From a checkpoint of a small masked image model: decoder width 128, 23.7 epochs.
Rows from block 11 of the encoder, named by matrix and row number. Rows with one number belong to one neuron. Each number is 500 + 25 x the weight over its row's rms, rounded and kept within 0 to 999. All counts start at 0. Numbers have three digits each. After the name is the row's rms in percent of the matrix's.
# fc1: MLP up (encoder.blocks.11.mlp.fc1.weight, 1280x320), inputs 214-319
# fc2: MLP down (encoder.blocks.11.mlp.fc2.weight, 320x1280, transposed), outputs 214-319
fc1.1228 114:494508505482481514485470504521476496482474485494521505503512523509519483493512479490511508496492511497487454506524479489495498504499513493520509511512486529482521534490481390498503523476521485476473515539495655475509494521463496501488512523504492498496474496486482519481514513506531490496502475519489470532510486515498
fc1.1229 064:479469515498526516501497497492523466493501486520458484467481508529514480523518498464467468495508447512491536517465522439487500483549481498561540443481520503524515487455471485520476504488472511539497489476433471549502520484507509533486497496465505499515477522544470499523492491488454516519511532496502518465506530525491
fc1.1230 051:498477466477515540445499472480465535490532489492511499504493503479525513529509541526501537507517477512561483515484504492494503500470515518529523520551522541512485433515493549481530538484486508471503534531500523503510465458465479515505488519484477461505537457513524529457496476497485532515500489498459501507520520509493
fc1.1231 051:510507476533552535468553545484445468499498520495464483456508518510526526483487497519485462520480488530464504470568496518494458497516487497540466496515509485481501494485488504472514499509516500520438512492505492478470519483471527476504508438493507509472440489529534495535498512511461505448545478524471494524501476496461
fc1.1232 087:453497494535503524523478521462533534509539515523435516479513477506519498495485543458530486489546508525521510529509532476469516534523494493508522486472524492550493495468479462513457535486508459540475450454474484522519518485502516477481439474507530533527473545543498505521515550539445535456515467529535513520491527530512
fc1.1233 043:491529484506486513549533515500470479536463493509505520439522506527496505508456487522493478483546561507475469506488515496458560509462495481520517498483469501510509486506513468497481473485519481518476538531541506484525488497506510543550536502518472500496534475489479471494522446512545517456550553486492493442471493485484
fc1.1234 061:451501503523533556487477534529562492498506548507451463484546496540504523513531484441495440546503516508502522498512529475518489506533504506530499488513495511478499523479529531532451513525500503523500467499467494538513466543479534501461512468526504555492516491526486519471502534537507570508481507475519514513481536490489
fc1.1235 048:489515478472465476480498510521444528464496489518469480513483528490541520480445551528502526496464506478492546457562507509447478505530532511504477500514487522472517480490474534543496501506493473461477513517487460498557523467456487530467541505488488482519542489502523492473507509495482492494509522527493469546492540519503
fc1.1236 053:504492508515534528530463524511457478532450531517531539535536500484472510491528457445519512491468557472498507498487495465500487488484488503529528516520466487534499469502451510497524476475521493522476481475515558528521545521497506476510520498509495483508515524489510467532475472541512522471531496518497514503475483463498
fc1.1237 111:493499516492484508527515487524488491525499485520563481522502509502511496512489482510506532529476502507488457506495505494497524498493493491486474518481505502466518519484487383487518501516500517509511511510483651474493529497481493489486517521515479506491486468497505488491482508487481521476498503518460490546511486512494
fc1.1238 054:497486490500481496459552523519493507509512483497542475556477509445507471491468513517552469507525489460520511488559502507482507469518533480499489514493457518513498434484474506494549514510505495488484501521499531501488508472509501455481497542517463493534459503457506498479510489482518500576479483487508505503491466515488
fc1.1239 315:468511504494498491476478440502504512464502497497524508488472549511493503548464496511497459512530516515499512488501503518495458504512527557492544520492499507512478520465515492448467521500499448482519469504496509483507536519508513470502524489525523504516510514497565494532455506520529537557490497495514483511502499491492
fc1.1240 057:504496492470526471527549480501523491521487446549528484541495505482484526498519477535549491476482484508514496458509491591499473470530507465487494544488526488531509513536486476482527516506501536497505530488500506494457503463515483495488506491515508530511489476457497531487474485491524463488468558461486496458529516490509
fc1.1241 049:473539521522472492445521442513509525489494490472522504515465506518493487463474541516542497484513513508494500452518503516457484475549483507513526493466553500546512508477517468509503494524520503530534543486519484453499533489490522507482477513479449489520480492477471495522501524513513505511505509485485479476496515523467
fc1.1242 136:473512514533531549499525524529487491514504512533488519511500489528494544500458565514520449506534481533501475519512503453528496510524488523507483456492546452497488514459527469510502510503513474547478484483492495510500520560496507469511453498475528532534528519533531492528485521488526528545466493530501541489518510476527
fc1.1243 059:509471481453492481485538510481471497509551478459541517489470512497501467508477482536530508497489513471531477551526482530482505509456486478525480508488497504505511490520466527509543527515517491444526531510535515490510533486507523505473559529484479509493488512498509470484476489507527507509514520508465464490509489506522
fc1.1244 113:471489518495491505498515481520516512477479505482527480519506529522480467479503499510520511511501520520489454490499491509469524516526517466529513499509495488488529541517472399489496483515535505509487544523492643478502498485466488527498510537530475471464463471484508487455510467491500496480522495498463461501499490516497
fc1.1245 129:473490496500504496502503535516508495478501520516477534530544481523474516511548518464516481490516518476494534516512492483480466503516500518503487461428552543504466495465513482527503524481506492554507479458459509515505493494493549460495500518520521467511527503541490491471521539568497483511520494487526523493544500481502
fc1.1246 094:473513508526501529516483520501507529483457491529456545536501460582539513512536527505478438488479484522509534543476483456486482510508487533478491496448519484516483498481495457502449471512521507527482459488485498498483481510494534491515459502509537531542511537545470470532505516519451527493495461493489502507535497540494
fc1.1247 063:480484494522478506501492533489505523524481491475489502503495479533491505476514507496490439484536491516510469527500536461526484505515494491496507485454508523507495510516515452509475516468459498552475480467473499507531481499520518464503513477496525510528510501498491505547514511530435493502509463484512513501528465517480
fc1.1248 123:527492472464467475480527481521483495489496478480558502497499515460473504511506470534519522500491495487494467489488504541479516463510509477490501567501488493506495483521465518508544508534518528456501528535521483508481514485481471501518559521491480473476540463437451515473497482471539511476478503476454481505490497506485
fc1.1249 050:535527461473510473516480505494444501510562546503529518450491561514466503490542502507492549537487481489511487519472482471527451519506475501501474485483499523526522525547485571491516508511457505476504475500513526522519507479511456524460501485499493478499516488520515538506481500489466534464473524466505541531504468445483
fc1.1250 056:486520510551462537499533510521508498545487529471464530476473463543544522474532476488483481495489493474487503503560494480490506495515493498488518430492486509485447502495502463497463512450509501517557499485502517495498490516487495469505461449515522545532502505500516502499529505529514507479525488522508499513519484460453
fc1.1251 054:515480538501535494505542513524447517522464449553518532500482500468520483483483467538513494557461483488533496460483485517495505442473499531508510497483535460527487488501487510502550489464501458503502503502544504480468521481530504478515547532462448472505505492513488527487523448517505488494479505471483508515473478455541
fc1.1252 107:440486529538499519499469505521490533497529511512451526508490484541487529517498518475527454472513520507514521531514485461457505476502488504514520481497548518485464512508481482548441501476544491519457491490489491502496487509493527508473488499499481518529472537538531470497486514519445485521506512514516504500482495480529
fc1.1253 058:511499530498508483507523471500504481485548520483543529516501535448465476436529451483526493536440497462554465492492504474505482563479504491484541507476515548494524522522487508542517476492453483509464522510522519524531498490554517574472502559503478515489509487492513530532511499538541474489495478455473521487498511476470
fc1.1254 054:552488503463470502494489516542501536485526494550502498511464519514492498525480487535506475551499480501514489490530473521502497506481492494488495527483462542536441483480508467521496497515531532462484471494517516530497536524497533461498548542529505522459481494513476486482537545525507482490506525447472544531500504503457
fc1.1255 057:517510506503490513515440490491508480498479503536444492475525514511511480507469537488500492460471480506529485494512506507485459485482461511512475441506538489508494491523499535479437510479520463524481512517515458487547489538485533524524476521535482528481526469504518471515461489498434514538467489537494500529466518529567
fc1.1256 111:548510459475461460483530493530461489468485473487556491491476496448454513484498504534484535493496486492483460502489517537499513505491527496457496558514479511515502470517484490464538485516520500445514548515509503483492501503486491530516543507512484472483540484440476496454508463472550487471467532473474481495504514499510
fc1.1257 051:516471516493524514494523489499528468441497470472503463506499533511531473530485540487517505502502521540479509547523479508471505530469500489508507510455500527507496484523476515489506536530529498531467480486464496470495523500458551501530535482496501503549517529558490482522490495453502469498493481540506531482480484546539
fc2.1228 125:492480505501507488493499511492495490505500511507485504499482496509500514502497496518506508491493494497499497506503490487499494498506509494493495507493504495489514509507498415501493494509492496501490496499493748493497498492508487487503500509503501492495501499516518500488502487495506511509499501500510488513505500496494
fc2.1229 072:501484474464470500523495505521489515486515470499537484510511496467501513467483485507498505510503508533492496501502460530484496474487510502498488509524497522477514480486495469543519483490534489512499484552529659494509494544477511516526484513525502493498505461451472498517515541512483522513478503506512494538480480479529
fc2.1230 044:507484511523476478489520515490458497504496504478489498523509514543495474481508503481520531513525521439514532482484520486478494498538496487483442496501494467495482503521501519502464479493483493522475533471531490540520535495522527502517477486526506497488476489495504487486494470501438538484483485493539462528514514497488
fc2.1231 048:504493520468512457498465467509485486505498504495534460526509486502473489509465441471473496432516546450530500493497462487493469473498462532504470507497466474495461485522533467486491479504508503502520479518480568522495484472547489522525487510549468503471515502444499487496500523516503468527467492500519447530503516510527
fc2.1232 102:518532482490495500488486478505480500497477522499533496509492521500510502474482472508485486492481481497516466474502481484510475525487514523496481496493531520492482505514494462516517503473527516455497502524519717501513497488508509535513521533534517507498504475505470487489514521483516484537492518512496495524492506509512
fc2.1233 053:495478543529493496488458520479513471503484517446464491480504525499501465533501513489520502538483453482481487480499449514532490483501531537501535491496545462479499479486504579530508469516536486490530519474506419475508464493511465454490532476472534529479490518494531495498521540499497493489497516507475495500509490501497
fc2.1234 065:490500487468459508504498481461481531511500493513538481495490498478509482493479487523527520502513470486504481486515494538501504476491511532512514496510515476480485508508491493514520495499505500495530470540521698456502518506486513495491470523490480487490499501509467489488503494496488499508491485513507515527516489502485
fc2.1235 044:485530511525512503527482469505483475523530475480491480515474466507502496500518432470498493485516496513504498486501519505479523480496462496489463481496487502496474503507482535469525495509485554500523524522516401489504498481496524515484461528494506519483492479513517484523519500476503490472515476475502517490520510506487
fc2.1236 053:481459531507517484503440499516503494494517523497508454490491510457511511488515484483541486477495504534492475539500505513492505493479479535474442505522482487469496534491480535510504503471480538475513473524451551478541476499507517520517458483468502507510478480453472502507496513472512479472501510519512477536452477481487
fc2.1237 126:482483498510510497504504505486489509505512496492486500483491485503492513502480504513507498489506506497501501510502494485508501503504512508520506498502510507501502499501509416502488490498491501503500506490505748497502496511512492490517486506495517503478510517513500495497505491508506511491498511494497503510491492502490
fc2.1238 068:504522497532528475506498503459519529503507485467490513485498464486495519533508507485483478510520478478511471504502485483540521492510483522485494510504522525474507513525545598507508496480469526476505510491478352520504502472498519493519521473468537520487499498529517509535493466453509501471493492506478519455496517505487
fc2.1239 230:513510532480505480491507501522498508470507469508474495502538528513497490488507515449495547518517507498498509508521506514512521516501506464463507483504510505518502500512512502506495523497501532507484530482493646500492536493476517482533515504464450472481480466494488493480507504498455496483480531503474542467511500478500
fc2.1240 062:490495518472512474511482497459517486495493510499452500486504495498485497478524466501477482502530501495498494514478474495485508521518499502457480479521481464502503528495549545486511482510463507500499524493494299477498478505512491491446524506513486510465524532508523504532475505515463515527492502502513523506471505532513
fc2.1241 055:504481461500548463515537501483480501485484461495463490477492555505525498500542488457468481523498469491516499508466513523553562532496503514473484503529483527440504490531515526512518462509492490486495511492529432467516471458481499516525523463481512512509519509523529498506490490455494487462513531502500503516512513480486
fc2.1242 131:511501505501496486493488495501483493514503509486496503500492508508498498508490488493492513498503507490492513495504482480493508491498510505497508512493500504492505482501502437518490493508491520493491495501528753480498480486487492509519494505493501507489506485496501497485499522510507486496500501486491482491515494483490
fc2.1243 068:478535494481512475500472496512495525493521518535453479487497471509497512526547537498524481526499476478520528497511527508519511503531507511459524510488506508491516518507530564457518503484466517505513493468484312466505497485499510496489473511494522507521521488520504500516469492479528514504487501491494524463513518518513
fc2.1244 129:485493514498496494506503503499491495501493495491484501501504488505511503496488504501510499501507497502514499505497488486507491509507488496509488498490500512489513493499501424496498500503495493500509504503500751496510488497492507504523502513492493492481493513495507507502496501509505501511513505492493486495505494507513
fc2.1245 116:499488522519496498515483502508490510521503485498534474491502484470517484485493509511514506503494493502510496470494479531520535498485508487508502517555488502488532489525506474465498484500513505494498488507511731495507500513496489501509509481492507495487498506478513496491507522470509497463516520490483501474490489514487
fc2.1246 107:516490491493508502511509480515467486502503521505502491488512516522508504495505503488500507488498516503500512486500516503517513492487514509502498517504525509499532501500500431520505521505530499481506512490509756490513495512484469521526485493511491517483494495495496503495502488529507499505516511478500493503507496476481
fc2.1247 072:509452524504485538518506511525471500495502472501537495515496474447540520497494481530485499493492508506506508471501475511515515497502513502534498495531548534494501484498481469543494512518537484477520515524547679521524542498511485522512522511499464477494500510502501488502539505494512490482528492501494479516477504494540
fc2.1248 138:498499512493510487489496504485523488492495492514473506504493506506498515501502511508504512505488484492489507508501517492515496500515492494482513494502488519486490502503524554494511509504484498525485504492492199496490502496497508494505508498488492503498499487508525502494485504501484498501502521486515510496496515485507
fc2.1249 055:417467510467454492479547481532489476488510506525497501504511464504510475511495488547519541460554495523519471513462495476470490475509522480454512442527507478514498495501456551462504498499452497542485521463546502544495525542515511512525472535542458520488508513475468484484492503520434511484533453534530493482516505500483
fc2.1250 062:485472517518458503505456503481489480512482505519528516495477519486503484497488521513524517513486491454486496506497487530506495520500509500525510478506554479514519505472483435510518478495512482462498522513519638441482535485525436531519525505516476507508452510508482514484547481526503487512519531512523518519477488500516
fc2.1251 056:518487487467487471524492524501507514475530505488477486500499450513525518493536514440475511468494518470492488525515515495478493508504478463487478478495423540509486526528560503453483471522503505452497467550490413476483514486485511509526518511555498495477528504476538490514485525443503464501493531508476481515526482526500
fc2.1252 111:533502506510508514499496491491475490510503496508531490494482483487509501500505510496519500502493456498498506490488473511484510501486517497478491524503496481510520499501518468506505475485517509507497479487505754489496496496482512515514506505482511523490523510493490509519507498488509497483497523496487487505521491504491
fc2.1253 069:525509464524503496528500530457507484506507505540476491516476457518537508504491559515537499504520496503505492526535475495498501471511474454533459490529449474516460512511492557443514508507472504513503503492446425522510504485470495490534496450470506501517518504482536508535459514409516495457521534517487513471527503544496
fc2.1254 055:462476563446490471516524518493515491510514522498471481490528451483472483497543479493510498467519530529499499456499536487476499482504491527501506445493501518511493483502517496498550499523506471553465475513531408488490493489473473515487499515504485493532509472518490505518520499507457538500472458524512469500497484539496
fc2.1255 058:516516463517506530508485472481467503502515509503504511480496446506529483502503506524535507472483527463508522491518471501518494482501530523487510508486506494513509537479485515510484496490517505482542473504468668503501532507465488507516485490493517496497544548520479498532477507487516511493445522472502442481511476502485
fc2.1256 126:474498531501506479477514500500530477483494481512474530509502537512511500520500496492489504509521508520491506497483520489505500501514486490475507488504505519497488491488511567528483513514460493506479532493538234503503521480520511471502458511489502488501473492525501498488497496517458515504511479505510488489492511488510
fc2.1257 048:454513516470505509490451531478502481554486516510483521526483513512437519477445449525523500484492484519502518484488503535487491486494509492461483495468528509488501472448500554539524474489451494459508507561532524475504517475512508508495495517539522479476493476460490483481483517547506512518501460479501501561475524486523